Weights of a small contrastive audio-text model: encoder norm layernorm, encoder activation swiglu.
Rows from block 7 of the audio encoder of a small contrastive audio-text model, named by matrix and row number. Rows with one number within an expert belong to one neuron, the router's apart. Each number is 500 + 40 x the weight over its row's rms, rounded and kept within 0 to 999. All counts start at 0. Numbers have three digits each. After the name is the row's rms in percent of the matrix's.
Before each expert's rows are labels from the 100 clips, of 14848, where the router gives the expert most weight on average: "top examples" is what is common among them. Only what is clearly more common there than usual is listed. The data: short made-up English sentences, spoken by a formant synthesiser in many voices. In brackets: how many of the 100.
# router: router (encoder.blocks.7.mlp.router.weight, 8x256, trained with AdamW), inputs 192-255
# gate: expert gate (encoder.blocks.7.mlp.gate, 8x128x256), inputs 192-255
# up: expert up (encoder.blocks.7.mlp.up, 8x128x256), inputs 192-255
# down: expert down (encoder.blocks.7.mlp.down, 8x256x128, transposed), outputs 192-255

# expert 1
top examples: /eɪ/ (97); number of words: 3 (69); "today" (39); "stayed" (34)
router.1 096:511522569542575477543470509516471456492563531521407544492530579540424533464489527460476476499501499471505520467566453504522410411525506397455565540496445508514487521521530525540549451475476444
gate.0 099:541494435507570477567535519515465534472464525534475475515467465483520521520540481501525523532535563443518464462459454458472454521483517532485448525490507527527477473506482489519450525506518523
up.0 093:508491516470473517496568515549460451505574491481557524562558523543494460480528541503453503531426478469551537506542491589526523495483456432477498511499528513517487541484479550501451532538505517
down.0 096:501493502516498483435460510471493536534537466438499508493557436419523537468505515527574531469545507563495484470504486540472483527469529552493568455460483537507523567507467511463498557484536516
gate.1 105:484438501450512432523501536502543462451529508496495537522504537403486471489433555548474483458536507550495474532422582469424426500510485521498484463576516509529411473482517505582490501486481498
up.1 101:465554480548533497486523549488514535436479483462499519468592521494497487502488505439490422446481467493525516436533417550517514461482519466572466463478455521503564481535513499429514455491573505
down.1 098:525520443461567467497415519460540516490494515525506473484562533436533537457552537489596499515566447495493486462502433526580482447470490473506514472492491481504503464534442491471516483557557540
gate.2 087:491428561495507537478483513511529540498436502456487460551491537442514484458566581458553479497567483441454516458544565504506466446505507519568497465504468569478476527461505449429421553487500496
up.2 090:499561519469540520546564473508512457552551434529472520447446410543529451548444481475475519465486577530493437469480551475509535470571524481467530470533456423490482539466500509543589531492527494
down.2 097:539458467487585468488509445484500559456535452542481575498565448513493495462520517441494485547509465502520586494604451479521466420496459513526494499494537455473463515479475572488505423467505524
gate.3 106:508452476511499562553478538544502510500434539500488472560490541478488482517488588492504477533465492531471551491490595488538514500475473584523491406475492467461480558508384442538488445531469471
up.3 099:458559583530496508499483501483605498491497466493464378477444482505556526522505453475585517556467509462497445549472458548523470499536515494476420511501469499514442511487481476487499483466545501
down.3 098:462501468520534514538460431501571457524549488498448498509563429428527541507496436547405484508537500501462530425495486528517497530516504419549580454485539566506496456600526555500570536522514522
gate.4 104:499479575472466510487533529511440469519522545525467498452515483542455531522494523537470495513505601493515497469535514592446476502505468536525488436484466444515498507513489552534508480537516485
up.4 106:470498502458431530444449578450452500500493495526489479520535534537574566509552491484461618526464464562505490491556512526469563505514534530523567521453567424524571538512505504461558517486462508
down.4 101:521525516478465544557539529590528461511529506552499459518533568476552455515555538449467512430499406496467505558460487499459485554573554436510525502442577508550439490483466497454503482496508452
gate.5 104:484507519478445443478523437529451462510441500525488486466478551532462526531530493461488520483531501529505521526535503470491500526528521557447521492462479587605536554471497564491510479494477582
up.5 095:502420478559429475545501480481530505476537462514528518467503474496593437514515518523470448529539524450516467424541552505537469479497524468502508467555472581470559524490579512422474420532497490
down.5 101:446506467533519494496507483560494509441486483469480535440545459495557511508552576467430471499493504501570471496503482461547497479491498439512474581524470457519522534439470476485523481491446472
gate.6 095:458446464513543468502496476493468496476488518511519507484533478519507525540445544500490444562523504511532532521527513579537519527451506535541488488500479486517464491486522507474439509433534484
up.6 099:405568393520518552502506470575464476556471481530517497475527518473465484576483498548482487580458512517500485473590503477485482527478471469541494550514394478525439521562502500483432490465472466
down.6 108:520520529543563524438473536467388512469494520521454519476464487420521509442520537468514442458468552520537545497495469534529509472450503494489517501429551550447488488516521469477453448558563526
gate.7 116:513516513524528497482464504529547489366490482453444449486526528510521520527474541525454495466513493480452504382459434439501531489525536515490495474549512497514522478483537546549536502461501503
up.7 117:546524478535522475497468496540519484407486514456420440491507525519526523516451572516449511436543482451494517426476446447518522511522544523470501445550499506494550400483588555482528460487509496
down.7 106:586546488504511529503539458452485468390511548515470478525525427484538589505469518511417464484507469443536551538471500478505517522497451537518492482512564453525479478511519472499482479543519494
gate.8 098:446555513543489531503487567572526504464532521484516524485468460503464471508574412447557601443433485493476570552552488469459464467469547507485472554492470501488527471491450454420473566480538485
up.8 092:439493500509519464506493526521493497444528535466432528522510475496452538471493471493523578540460460475514502484536431544571346440490518495586457536489552554471497492492496534483456622470497454
down.8 097:513548566473518479521465526456463502568521545504442436507487508444462569490518511512438497489507526538496492530518529530520475515489496495509515409460466520577553466458477533498501523514513521
gate.9 108:471519479530511483505520521632465481458511449563495516552444457604360523507524486408562484523479524455542490463531438485537477407489477527502516482446462464511573485521480542525491547465506525
up.9 102:519420464540510527498486493499481501438445495554465531516572513503553519527486514512451480544514538493533540507502465466486521483523421534601519542510493476459504500461517463409493486488491465
down.9 102:526522417475495602469505512612525466486474501516496523447489526567514497465568471513523494552585487567495502494462503522514580466511479508472462521433499415562515554471525536509477536421506542
gate.10 071:510433508468453495517479467558440461547535455510532461489441470514542500514501490576482519504465499485489477558481463482489593469494485521493479505500495517512464535505541539452544486497448553
up.10 093:587438487539535528479516508483562502470525518517456432526537472527457429485554488488522485534530579520470502477534440456496484593467533526477523480464470514575486513513499438485523508504519520
down.10 090:475553492570531475468537565497431449537481535494532489499475536460530519484465481524540532479435497465460466448459547579498478503486484426478444570549571505465492566479479481458503471524467490
gate.11 106:458507474454515436483538526505509527489449442549505422440508452485446452507503528438469438474467440430458427519448514423548583473478456523491533460509507493481548458486479514479527485469498553
up.11 100:461559471488462555543456519502515494503547602435475583502511535573561522511479498562512486538502490462437525509537473558472472555477506470509481521470480503571538545557529420546462500574537530
down.11 099:517529505483512504473487514470539469486535548517429526467486521510499538511466489455576408522519471505451500474559452541579515514558498508499519482474498550546521479493466553489507512531497539
gate.12 096:504442497506506484561500545534523469471504521527540484613463468500492548482511487468556496536479533445460470472462453486508502471468438562504478497472484501456581509511508623450510522508518480
up.12 105:520441505516559514591542486472463517466531575567523547474506510481516491457542516474511511546542534516470425517453548506512518489433413489503526517549504433533497484466450507472523471472490544
down.12 109:468472489504458512470454570591490589395541505548551444523512484521527489539480519473515488505470496518504468476471481526522539525501505559505500452442444470483505501587508451583424520556436557
gate.13 101:535527493564551494474426468503518468463557566553489515477510518566483478538503530465450502432483524428549463508478482522462444448493511558535452498519509518482530499493388505490524534452483482
up.13 091:452451498416515551462535516537555477456476489492513398506541512439549529454518503513464458520494512550461554522547508458515523595428494432564543472450482509489464509498567489427505553487537500
down.13 099:483536520448518502471513538465416474500580534484487528441402513542501528516492497497508453508498511491492546534439433432487500483556530502502509478437549518486480441541599464524478489494484561
gate.14 092:510478537485434519524544506493505504530503524498517425469482502533517449506408470519492515582471547470491510467453522518473448519451523545546522461515501518489499517511515460533524516458539465
up.14 095:461488524498540499494544526519507410514519492495514496584588510391514467471453473489477541541501474514525529502484510511493495435529528479497455422486556479427463447507439448556464429491532503
down.14 096:546410457477494519468482574529554491587462514526483544544436520535529424451490437522495481585503474481488465540571479467433491534558460518592505550495535475493474517417477526444556512459500522

# expert 6
top examples: /æ/ (93); reverberation (75); /ð/ (70); "that" (41)
router.6 098:545517526443454470436475543500437559467532527477553528484516543481525518516471455449512427503499499481433530495506479546541514567593519540483497482482527492532459521521522527579473551524538546
gate.0 100:553485509439462488375462517443538573494455503489514498597499431487543493487473496560433490515517578553553549522482502514510571498526458561516507462428528468490515531532505535465481518536515527
up.0 101:552447479536471492374419526495529565525514490496466485571474445530522535507566510556397489472503583556502521503513491505496564457519502575513536508485529493473481574491519532453506497523413578
down.0 098:534549493443477462497536456550498517460539451586507511487513514471453503487445528484548514484506487519496483492440521477491483546573568519582487489510437460421573539546496446574437503490502474
gate.1 113:478467482429482439417522454490468494565455488529498470519533539487482565506542517480478573538494556442541529500510549541478486500470493534443487501554472517520437503563509516465546525500576516
up.1 108:513510496529536555621506525496497527443516486508483508512489460451443454459446509531476376504489429545422454483498496500511521504547547500512514497480526463498498473472489442532476488556485487
down.1 113:497450490504510440531470458512484490527440526444521449542532523515535474494471514499438494428462470523454477479523552453419497431511447465550449537533620487561498561492494491446426486462519575
gate.2 104:452443447484440478506466454528552488504534495494549543443494513430417485457485456535510429495473421558475521478532536492476525504479566574543478489501493578507578506520513484508459558562509599
up.2 104:492395494496437435469494439502506459508594501502571512539484501461459521475499437575460453548517473531497517519537549468447488503434535563504506485481451548515506567473525479490433569535543533
down.2 099:512528462592544504474486453589506476450524391513494516514509474559441449519541508527479485562522539501526500526487412495498488484471518508466548499531517455493513490501508463444538443531421449
gate.3 098:519529485496542384458490477453465457486503510501438536492438445540493549541538539477515429608598490484545429476523484487510554534478628475476484524514498551478477611506490564521501477457481480
up.3 092:534566476517531454525522517469490465514506499540479541435502505480521515509508511458539474602561508493494431451530511501520480490456592434509478543512471547487455598495472512498456511472438521
down.3 099:475497484522438509492537536461566494407571492419515498560446512487506468526504546481551487500521555561556462494490477493566508472500505563536524528500491476528529424501579479485509433521472479
gate.4 107:544476525479472490562562485548494422473474487458550432482507493527457507500476441530495521570480574562488492536450571547458593464478495554425487430558495506495556527510488562495426520466390440
up.4 104:475510461513516507468437531465530540522552499531385570546491500428509491464513576493468459433494461449482505445517453488543425518566550468578515571431493478501463471465483417515538490511584579
down.4 108:488573460499417532513478470464460457453550455521462516554490496536565559456488543540460445433521460487481514559462457522438498479509531545525487531493511500504519497559531491452511488463417439
gate.5 120:456524508528424584534530488518457546502448427465487491550512487488548536561499475573465479484469475472494496494472514486483505548432464497537464478495471494503472584470573519542509472480554513
up.5 122:453547490537386572561530502510476535547473425428513466549506488462488565597504477531487460496443456451483521466487511509493471507431450464523484478471427538515439585466610542540503482503515519
down.5 119:457503512480474557523500519430494533495520482509522530489505542552465533568469483538455469551512436481476476537466524452494547427457463523501446499441430483505504574537542607526461505529607501
gate.6 107:599492462469547489400501497510497468447594484506504453437519511430505529497519487521450400477473538573477504495481484507492565485502450540543482505477531544492516566476558485487517471539483529
up.6 104:434507487558476492550513497483478535516484498513504574501504474526492493490510502433523533542556478463538477522517458494508406484510555425476522544518477432510483428470500516447464480442473494
down.6 102:559579506481554461505458496477486514460515517610440511430430491535466500437580521432525462552525526495506492582467570537561452456536455504534540479550547509475482484508535493485532479547515438
gate.7 093:509552501516494490537515519431455569452469456555483503536521523532516517510512599490574541496450527535513529540543445525456477466494486508525535517545549516465465461538537514549556500501536463
up.7 098:520556525559494510518513552502444538470457461532505505565522505532521512505468499520550568495471495512543557513543460504448505491507434537528500482552507524431450444545517482537544535494540456
down.7 093:547511456535431495483384492522521508449422539522527484467502549486510505469470571542557581447483558506448529505501442464474531530465465463485450448563494530522465444480493527508455510509519527
gate.8 096:446479487432503550479560524482506502477508469506548469590507506516483443488494465434544565550470417506485428467498518509460458504521505528519543468514473478530513512423489505478509511493510462
up.8 090:487476438488474539504494577500543529539553442504535491505554525500522494524467455450500534509510443496431505514527513454481482512455491534553479440549454498544532539474560431492570499518541486
down.8 106:501528589475498494505494474503518458463522430495590502494580514545539442494516549511503506589629513489529463471476436540526473492487491550466536438532425458476398444567519439476505473510528484
gate.9 116:472494530532519478552506518478531497462449457551446430502485531569564490531542547491485509457510449473511507478539506576523505545495534505467473527514450508516517565548494542463495448504582454
up.9 113:468484568537509471543494525485524499475460470555440427501493530595591489526555555507471503444512480473472527482515540573530476508506538509494486525522477516515506567519488535462476454508567445
down.9 102:526514476512557440453401475519487467450536545440481507463494508578474476523474520471452523479516509464478556524572489527518481469568529455541525464448522466482530483480451541502534460505495483
gate.10 084:504460452479500487501421557431506505551538447575475485553449558448496488497526518441482542543464520450500513503473537494553553403515502501436514541510551359496505496559541586507514537549459511
up.10 088:530558478502541508492533441529544546490499510535494573457554456383487533484521461479555462451540514487475501475523517519585493524519495476486553494500431535438444530452489508497498499474438425
down.10 084:509531529520480489453512502508514471483482562536461486496589497452520439546529503505463459561530450491525494438422519526541524522510452550581538504519514474488487525566498451467479377519468534
gate.11 087:426511519508511462516483507552495533466531464497517529487418515519519439543439538459564445489509428516492541496545519473510458412490563546481483498529421466496499494501499495547510389474443453
up.11 089:530529425530436466497552505470451456517493493479495459501552514453498567498556518500482563479434529469471453517478521524510494506562474498466558535506499518520495497539489455470502588508574572
down.11 109:599552411535459548448537451530489506573555467480529446497526464507456447547542534541503496499475539510483482531462476452491507495545524464500510435486545519487555551513529437456524527539450450
gate.12 097:584523436520446466473465482500544476553523517437525461482473521482539479587537505499462523455533484471542518478428450505515435467480520442507515579478449488474539516480440569567496510485536509
up.12 102:545482428533461489473497537487537501527512517429513439480513486504522496576521522554478471487538485420587479470482448460496476472486463481496554547480496541458537527470512516567514510448511525
down.12 106:412481498520507485504505442564411504461550447539433498507561524530523508524455601473500510528496496495453549493491475493434523426546484528487505454545470540561421541513448500478541536481486501
gate.13 092:492423473507579487538464435564472524485508569461470458511453507527531522478535499544491430457533537489517477456494501513458560423516546557543496515498461503482494497498511480488519605498413501
up.13 083:509461468470513482508467477487519595512499462490556466447487421478560483422507482555456545517524519549512480524516453536516524430470531488501507506527503507500454490524481503520476523416521445
down.13 087:574559458489539492521490438532473480497460493498497493492491456456485466416444525547603479477465472526540490498525507410492495528507451484482465507493484527555510526439504467518532519572508484
gate.14 097:469452489465568489463529488535486507549548521494532453537486517525440509518471489510508512549482497583541470515588518434521554497512540498536492491487485447509550543527505439514500469495411493
up.14 097:504503500514524499415514493550470474543488501516482522485480449523429517493408545495545504608460550471501449515525542431577480503562597553504445450463435466442521509476504498507543498428468491
down.14 105:516480475496487532447594530478396507432507484540531467497480487495398531465529500473538474532474533521494521502474520533498497491535550534533560470492473496502525498476530551514452513489534497

# expert 5
top examples: /aɪ/ (90); /m/ (78); /b/ (69); "my" (68)
router.5 103:544456506498496578472494510528478529478510425528527517478502464470541492494502455490504475479439501451434502462464454452452524572476446492478452572534439537455453508535480475408535453487524453
gate.0 106:485563460527462534471500477541525455469441473494447502505531477498484451439524511536458466576515495537531452516528530451445486480465543478462561572485516516471538523503465458459550531509497467
up.0 102:533484516489465535529506492479440582541516503516561523573427530516559540538475505376531524475484545522432527464491439477547471452547468522567446473528537507542477482449524516571427485552491485
down.0 105:497520543501584489474511519423479518608518511532517532447474473447499572564482543392455485484458500470545526492437511494500446478521463483526512548511561610458469452497556534481507542525466505
gate.1 105:529446528403495522419552515522483487535462448472498525540494619506438493462458438539443506490479511591543547500438500518468458512584500550495517462507569497530562468489477502538508574536500468
up.1 112:474446494380498501461463515500442456528483513500506505542508524411501512488460461503486553506536474520525589487440505528483494435518479546518489492498574488548596506463536510514526518537476499
down.1 122:541431472448517482422568447494504446500453507458463515520564524492491548485470522548528424562504479507504507474466530470537432493522534517451540499520502528497543462502484480506490466501487469
gate.2 084:414518479462518446514526396492557462576462477490535500476436483490513477462501518467550508585406465428415542545539413430551474515507529493502561513496466482543540481519556497606490498577447514
up.2 085:588485510507509523494542542506525550410504501494482470549532522505521535514460555526391429529546520544534471495497562517454504518519490444463458539543476589475487525567482430466480424483521524
down.2 085:481529554418461500488492507527560479531569501527474502485515538503489558473543477464483506471507550464512485454538539545500398423417559531448491453494518535496464400522427480537471522479539474
gate.3 103:441481498434469441568451562508469513545564517497517479520559507510611530492500483461464562491471481454468535547504545515472502496560524539527409444504500543476500492549501496509546476532525501
up.3 107:566490530476465543540489479508566502465439451530517472497450486470462491541570497520514421593565541571531464493474495453517502543531437459433547518529511469494474500522487518502557516499522476
down.3 107:492469480509446505485517439551493509461467445577527472546517425450483518525533541472412516485492442524534475514591457535524485491486533432490447544527500547507534468547506538478509529518470453
gate.4 096:467501505586483469518563487458459545529527504530472535495505458520515504482498529432496547503467481468490465495558493420469439502531489473447486513438453458564495495509493495460553494528518498
up.4 102:549541455479539511519556507421489462479523522467566496498483485478457447534508515422577499461484520465548427492516529500576473527519518549505486445470437516528555458415461533538504496491461543
down.4 103:418493564511517527500471540441488540437492579542536485437519466447496537505502526537490451477524498457531589498515558515484506468556550516442523487464478525529473542460519528519442507530498543
gate.5 095:506496454507525477548501485596514520456513492461524550467452465491431519563522463406552485468485528479542536516454420484604511509510518494422564451506516430517557563472506555508520479521481515
up.5 090:476513565497398551456423517418488527474506527473507503515581538501490502470486565585461523528451533482504541535519538519480490462561427487476477572517536521485486453545550439489482477392479492
down.5 094:454509488512535521507469480475490460560537452478492576498436488531532519486492513539496395478555507411553433522484552502488465517486510518491471562502428497474472542523558466506546529511513525
gate.6 114:479425515486454506510514521521493454476522500537514565489555484518539471485528456442462503405446486540441504495529537416516524521498511544437529439517525527516514450507515543446509464554512399
up.6 111:543559485516559482453459485502504562527466532461490485513459539480445564526455544548550523560542480477526522491450470569492482490526470452525513560503476462443470548518496471530474544451507584
down.6 111:517540401531534424477491480487515604413550538547509550522476481504489554477458539466498429486529497507460558555425525518477468463513448476421498439530463494482462481557517458483482542494562488
gate.7 113:509520433476499551597493559578465521500527468586481473530481519503464492468568515437497586496447445442492551492457519498516498489456511503475457485461486493497521529504487643510427563490486485
up.7 108:454491538541486497380501435452527451512443481413536487468486528540524527541417540573463426525571557551475478500519466474428471506531488491501537503529527514523476501535546412522574465521492539
down.7 114:533526507528536576484533505476521459550518494457499531403526457435505488497469518560532491439448515571562445426551402512581489543594549542492456504528469624507510451457528549483443446432487482
gate.8 097:495517558567556544453472525541529468471497533495586532500478551504581570505495445485500545467572557540470513439489441504590601516485439522508556480590561450504520487469453508458376581507463474
up.8 096:527469478477473480543536491463515449491552466537415504552527465525539482424565523524448496505459510569544501550544508509500486496508485444495450472419459493531524529526487564510524424513489557
down.8 104:518571558437487446544456525493467449564522550586459457458573517490498489524468507557496495459476526516519540501484530540568435486457477503492514532546507524518459553525499478521500464457526504
gate.9 091:554471498463531511497426482467514537399445503589485466475525512574494496528450482560494468487467493533410483449528463428465520485452520453561532555555457474542437493525574475522513460512474564
up.9 093:520562477499590441528525517485512482501412525443497445509481486486508538498489463485453512509392536441509489611451586487526454495490482553475549556493501508477504468490512451540481500561527531
down.9 093:506515479507499536400470555497421464451496475526503524486566556473447557476570537468554445458475450485464497494531489476463598458501444456458499620502404504450459508444482522554496543428542538
gate.10 102:529535477514525496486552478418532531511500598468431474551473461488509480501516534451453503439509625477477450518486487407504505533447459452511534550467502521474569582454499541509495513524533461
up.10 096:524492513477537478436534510461551433496606563478452401563490526553526509564467532501503553467511500543438457509511484501532514530487455452487488487478491550436547456554432526454490511494498485
down.10 101:503484496489558502524452507425556530477581495498489510494498534539569571495468530451490551506532485523492411515505483514563428500474525511483521568449540516524458503448550495522486483467466482
gate.11 094:431557520468548514501456493454521524509503545534458456467535449385475515465477518513529497605518505392593539467524550479473490489484509526495467514473412466481487503426486558482521486545496572
up.11 096:474524526505529471518500535443513554487452579481489458497537483394503533528481528499461499499512521518534574495524532433525501508486407480436503465511470473617451465476482531514479512522517517
down.11 093:518465521534504501416460547542518435550483488560559482499509489529459522463515521483512531566486531519541490524515452477496603474531462530532525527561462518485572471448529483495473485506529458
gate.12 090:477572459499526431492557475511499549533474458583566473522505462525501460586524492470444552537500497543450539433496507484526492556524505447517511532455518567496444567480460474510515445520460504
up.12 091:534573467498554420518507513563544558488455480517504440521510527484508459516543521498515541525495446548548505438518499552485487538501509463517533446506516528445463468470538488500518493510448481
down.12 099:525494440477514496531603501477510498487444451617410511511468540543475501477489526471428510532519453486440585487493469495508517520556557523531496493407490512439522564524522546489476414490419507
gate.13 098:525466531485474483570568431537534526488563482482492519487517427484427470465455469506583450483457483532448444520437532488526413474582473503508537526479536448524590545451529558504543552486472496
up.13 099:477462552451523523498532581504496550533520518485552478546415514468541519491522578533525480497453478471503478504479492475447604439590440537490509532541512451505399464419490510521514448403508411
down.13 094:515474465495492465483536570523472476519480450572536514522478431443501404481489474586457532519379561523588503454513602441492458433486505465566447535500520534508507504516504495507460555496467493
gate.14 105:451477527553503489529484544532439561577483463497482510533530555414505489456473478515433482523463495541554475500567550512415487554453473486499471502440428490505504481545536549493575472445480470
up.14 106:427469488534504498530488509506439531558514420513504534498539528397495491490483410490457474491475461585519493499539572487438490578494438497482442532460389490520542443541518521493589460443486482
down.14 103:550461468503446488522589527601460512507524494545520506542507493481458494508552470500476453452449480491499439483466565522417517487479496424508495547500435523542486539521576447484471465541532520

# expert 7
top examples: /k/ (96); /tʃ/ (81); "picture" (36); "kitchen" (28)
router.7 104:452474539495452519529474531492422466486534552523439455522522481429526469510531427458527479504573512512549468567451492511535456432526512467515519461430458442482511447466509537486540549532501523
gate.0 096:550491571477514508506557526518477550520518392478552580540525536510478553450493491468501444503507510444430515541381509537491420496568508512570509521471550513549484403539555521533435468506456454
up.0 095:483526488497455471508480492434516498488510617519495486485427426518517418533515578522488532567415544471563491459571474496514540497455492491426508534513476484479542533452521452473560494516527556
down.0 097:496494453515519533522490543494481499527523479529486524482489501476525497494471442576551463533519511521568451479473411523430503530494546424522548495536480530490436421506586508552401425496451509
gate.1 096:467533465462531482513470521492495465518515411538487403484519513482487478534529505393471480438576415557503484575531543504478520439496565431610494492429479522478538503509477479507451485471520472
up.1 092:445528479513509476546486481465441534498534439565541482485524469515523476537491516427494473423526496575514500508507522463488477458472539471524477516429510500507524547525469469493508464452497537
down.1 094:500436506476458545481548500459486578501439473522570429529514507482526519540470481514518522463499535467475510471555512558525457520385508499544458430442538546499475449485492444504482512501478458
gate.2 108:475518515419459549480522500453476441477515547464469498451470554490533502560466495535557522526512476490549564471521509546533538556470540500461517407477530449513569381501544510558534578550419577
up.2 109:491533522408437510480490489453441512472506524514478471446426560443510482588446523515549552562571502499538538462503510537524540542497483532479469426488508462489517434473544475507500547537418582
down.2 100:442498489556496497463401497527536476470471513580500543505501541465503421516542516480594504545485466462502538533512582525529530529560412418525469503487448491439510394495494478546471494504483423
gate.3 098:509503436479483486506477427605507481460471518426483454460504518502554570507557500476541514487551474444535513507550455510489393429401538448567506503446457506507535483491435521482514485453478455
up.3 101:515532534514518564482534505461456560504567510593478512501481494425523467463540498540472511504471485495452496565521543573522517460547421510566425495470505465530440457470558519492435486540451553
down.3 099:425524495543496457477535473545528515517509514465589522563506480543394528442450496520546512481430438521554477447533512519564499500438511483495450535510538501552580459480538506498506420512547492
gate.4 088:518480493548456458556522491586535496567499441459435469544605459513547490515523541500560532458471566468403527490495489498517492487486580475539524525477507573503544503555505449488524481510524513
up.4 088:525489436492490507557474532536480473558495439420461503427547493442580557505512597564508538428461495489483541490506538533498512437467524584494521473472526534504485535467592513513580520484511541
down.4 083:512557465458486458438517478418459496504461429437488559554487528488443502570495452542513519474467528460503486525495525602454507524466473503559491511532535470529504432524469461539526497482476518
gate.5 100:598539459509478543500470505492536482472579461551530556490455465567509500512518512465522514545483485577472509502479538594502474501494569534493489557510562526488517478422455497468499503497451541
up.5 102:590553431485484567555452509523537472463577473609520535481503464528545502502524540485547521496492466571413548456547506559513501509460580481502489523499547537483501519447453537485486504493492558
down.5 103:510536525515456548485440432493497475515434432424586504436463525504518440426515479549475486527485502495504540487490504563512469452459465534427528514539468479499545551565437503522490545477494468
gate.6 105:517482520536436442540574473475497473503473512500454512532548534435594465537612469441472467447488468519542517542486482462502523504499518505502532515522443555524506454480577487478528488492507440
up.6 104:547529458551541542451530509485515522543508447560477542488558512455469480467508553476503462519512483475511503458491510509483502411517488427516494473489518598499532494558471453517507491595494461
down.6 097:529498526520512484475505455443445517507494572515486456552526478457505506499467474610543498565402399479558479444458460485465552483440433522479498440469488468496529497523499505462509491525554456
gate.7 097:534508474486465487441451535524529509473496462506517480499484467530534530435454461441514600556453490536501452524552560510531470531519492538518493489601486559493492530544529525559455478521519457
up.7 101:501450514506478450462452512570517487511481469431515476489512547473463575538460513486545589500498437536526459505515549524502539507498516511545449439532507458490489527522592538525535480529520494
down.7 098:402495486540500452549465571522501541494530585525438497530453513483526511525534433518474512517492548506520604459492482505551475517416506532468541528504507466533507557487503514460468492513462475
gate.8 099:493502465515498491455466454505522505455556442475528488543511514524523574552528429507420521504505439498517472458540505477469475483533521557514559530552553458451519536463372478532503529483439521
up.8 097:466526485491537486421439455482470507450553463443566506526493504514528506525556430479468492490521449514548436481527544489477476474509531499475507512537581416447553556524465566485488526481411491
down.8 093:474516495601508489519502550486516472582482563471523519475466462500503537397530551498500419454419519491544449413517513514499554509490477463541492554554458506442538568468486536490410484442456570
gate.9 102:444566478433511492503482541491436488481522510557543454459484484459444472543470481496538506556537460505504547522456515494509550515473499531448513473498510536535567426536515568506471540490468602
up.9 108:457511557431495499400504557511498467427498532471513469334583491469537521520474499525481437477534441596539598483514535480475507511516464482491515522477481501549505439579491526496435514539498521
down.9 095:440559482489493570460507496518483510526509533507437479551485544483537527493523521491529578469525499458523509510452557538607534477544514491500473528435468501480526436486494494547476449513497464
gate.10 098:655548516491556493485472513486548458559497495456481449546516434497489478569449509490531468560489522546479515493452487438559487560490484556436537496550552584377532593501355477516526485411467510
up.10 099:420474503478503485532516422496479506504496480439517543475457525513512577467542476514470457458520469504505513585525571569461492445437524424509489455530447469521490459462580538543510479511514445
down.10 100:431498461475530549441436532520415487606483521504466472445478494506518483470509511507550493454553431411566607475491598510496484524488525517554476482483524420528485444566537476511501543540422551
gate.11 102:486516533478510566550460535475517550459556452502519496547437459513530424506473458431562477508547486539487508596522527505457451459460516473546506445472481437503589498493473474518487509529423498
up.11 113:503445474520528486528425492578599536523518471467489495455515485475531480504489470554452446465516541486446528510499561464533503494491531497518531501512467567419538519502420522539462418438511472
down.11 098:534526453483493593509503590488424468450502567536476483425535510502534496512526484419490472468529485497529509513467548487456498516544491512401536513476458512487506511526546484515491577584531492
gate.12 103:515528563450452517447519500365508568461517445508527469553529510528447462470506489521482540512570446485545493508542427601410401488532492467527484501467533431532495495492502447511504503507449473
up.12 100:516511529481470501522519510448501518450490448529512493514517490485483489535555503534498539518554423538537543526542459578417482471533459516456536480465532396489488505416466496518489467449445555
down.12 094:541483472456444465479645530478564539474513530552545525491505502552487466520394456513499529506574480534448511460447507521481457451478465474520484470485606432515508497484535521495491541462569512
gate.13 089:468498519430485539453494462569426517448581437499467513556545501503539524538472548520518517569463424490495492457503461509496523577524587535512571547441471358480527425517469403471469476493421472
up.13 099:499618546436459428493520531490501578475502456474435499511497420507495460511458481514490427492508516502440544522467532481480454477494471403521471523541484490538479408550526482534448513542387442
down.13 108:535485514514523511465487534488560555503476475505431423510573525477524567519492519537487493557529451518517571538542437575516508524598562500480496512483505528492491536545526537506479395514484427
gate.14 098:499514505511540470495494467470581570453484545495487516507447528482478547487551557515574465452484446482469573424495545448523472434534510507578471487557487526443499481554505561509509461464529468
up.14 085:527579426481488507491553520569516507520466447503510562453479458492521517460480505395491563467453487507523493514467549524518552538516533564437512440481536494478486493528446507530480478441451566
down.14 088:487501511513527498465536483449512507480515582525481594555535461479432522471484489461525534488477536451487534472485490550445432445482479471530486507570463552494446512480470500475500508560520479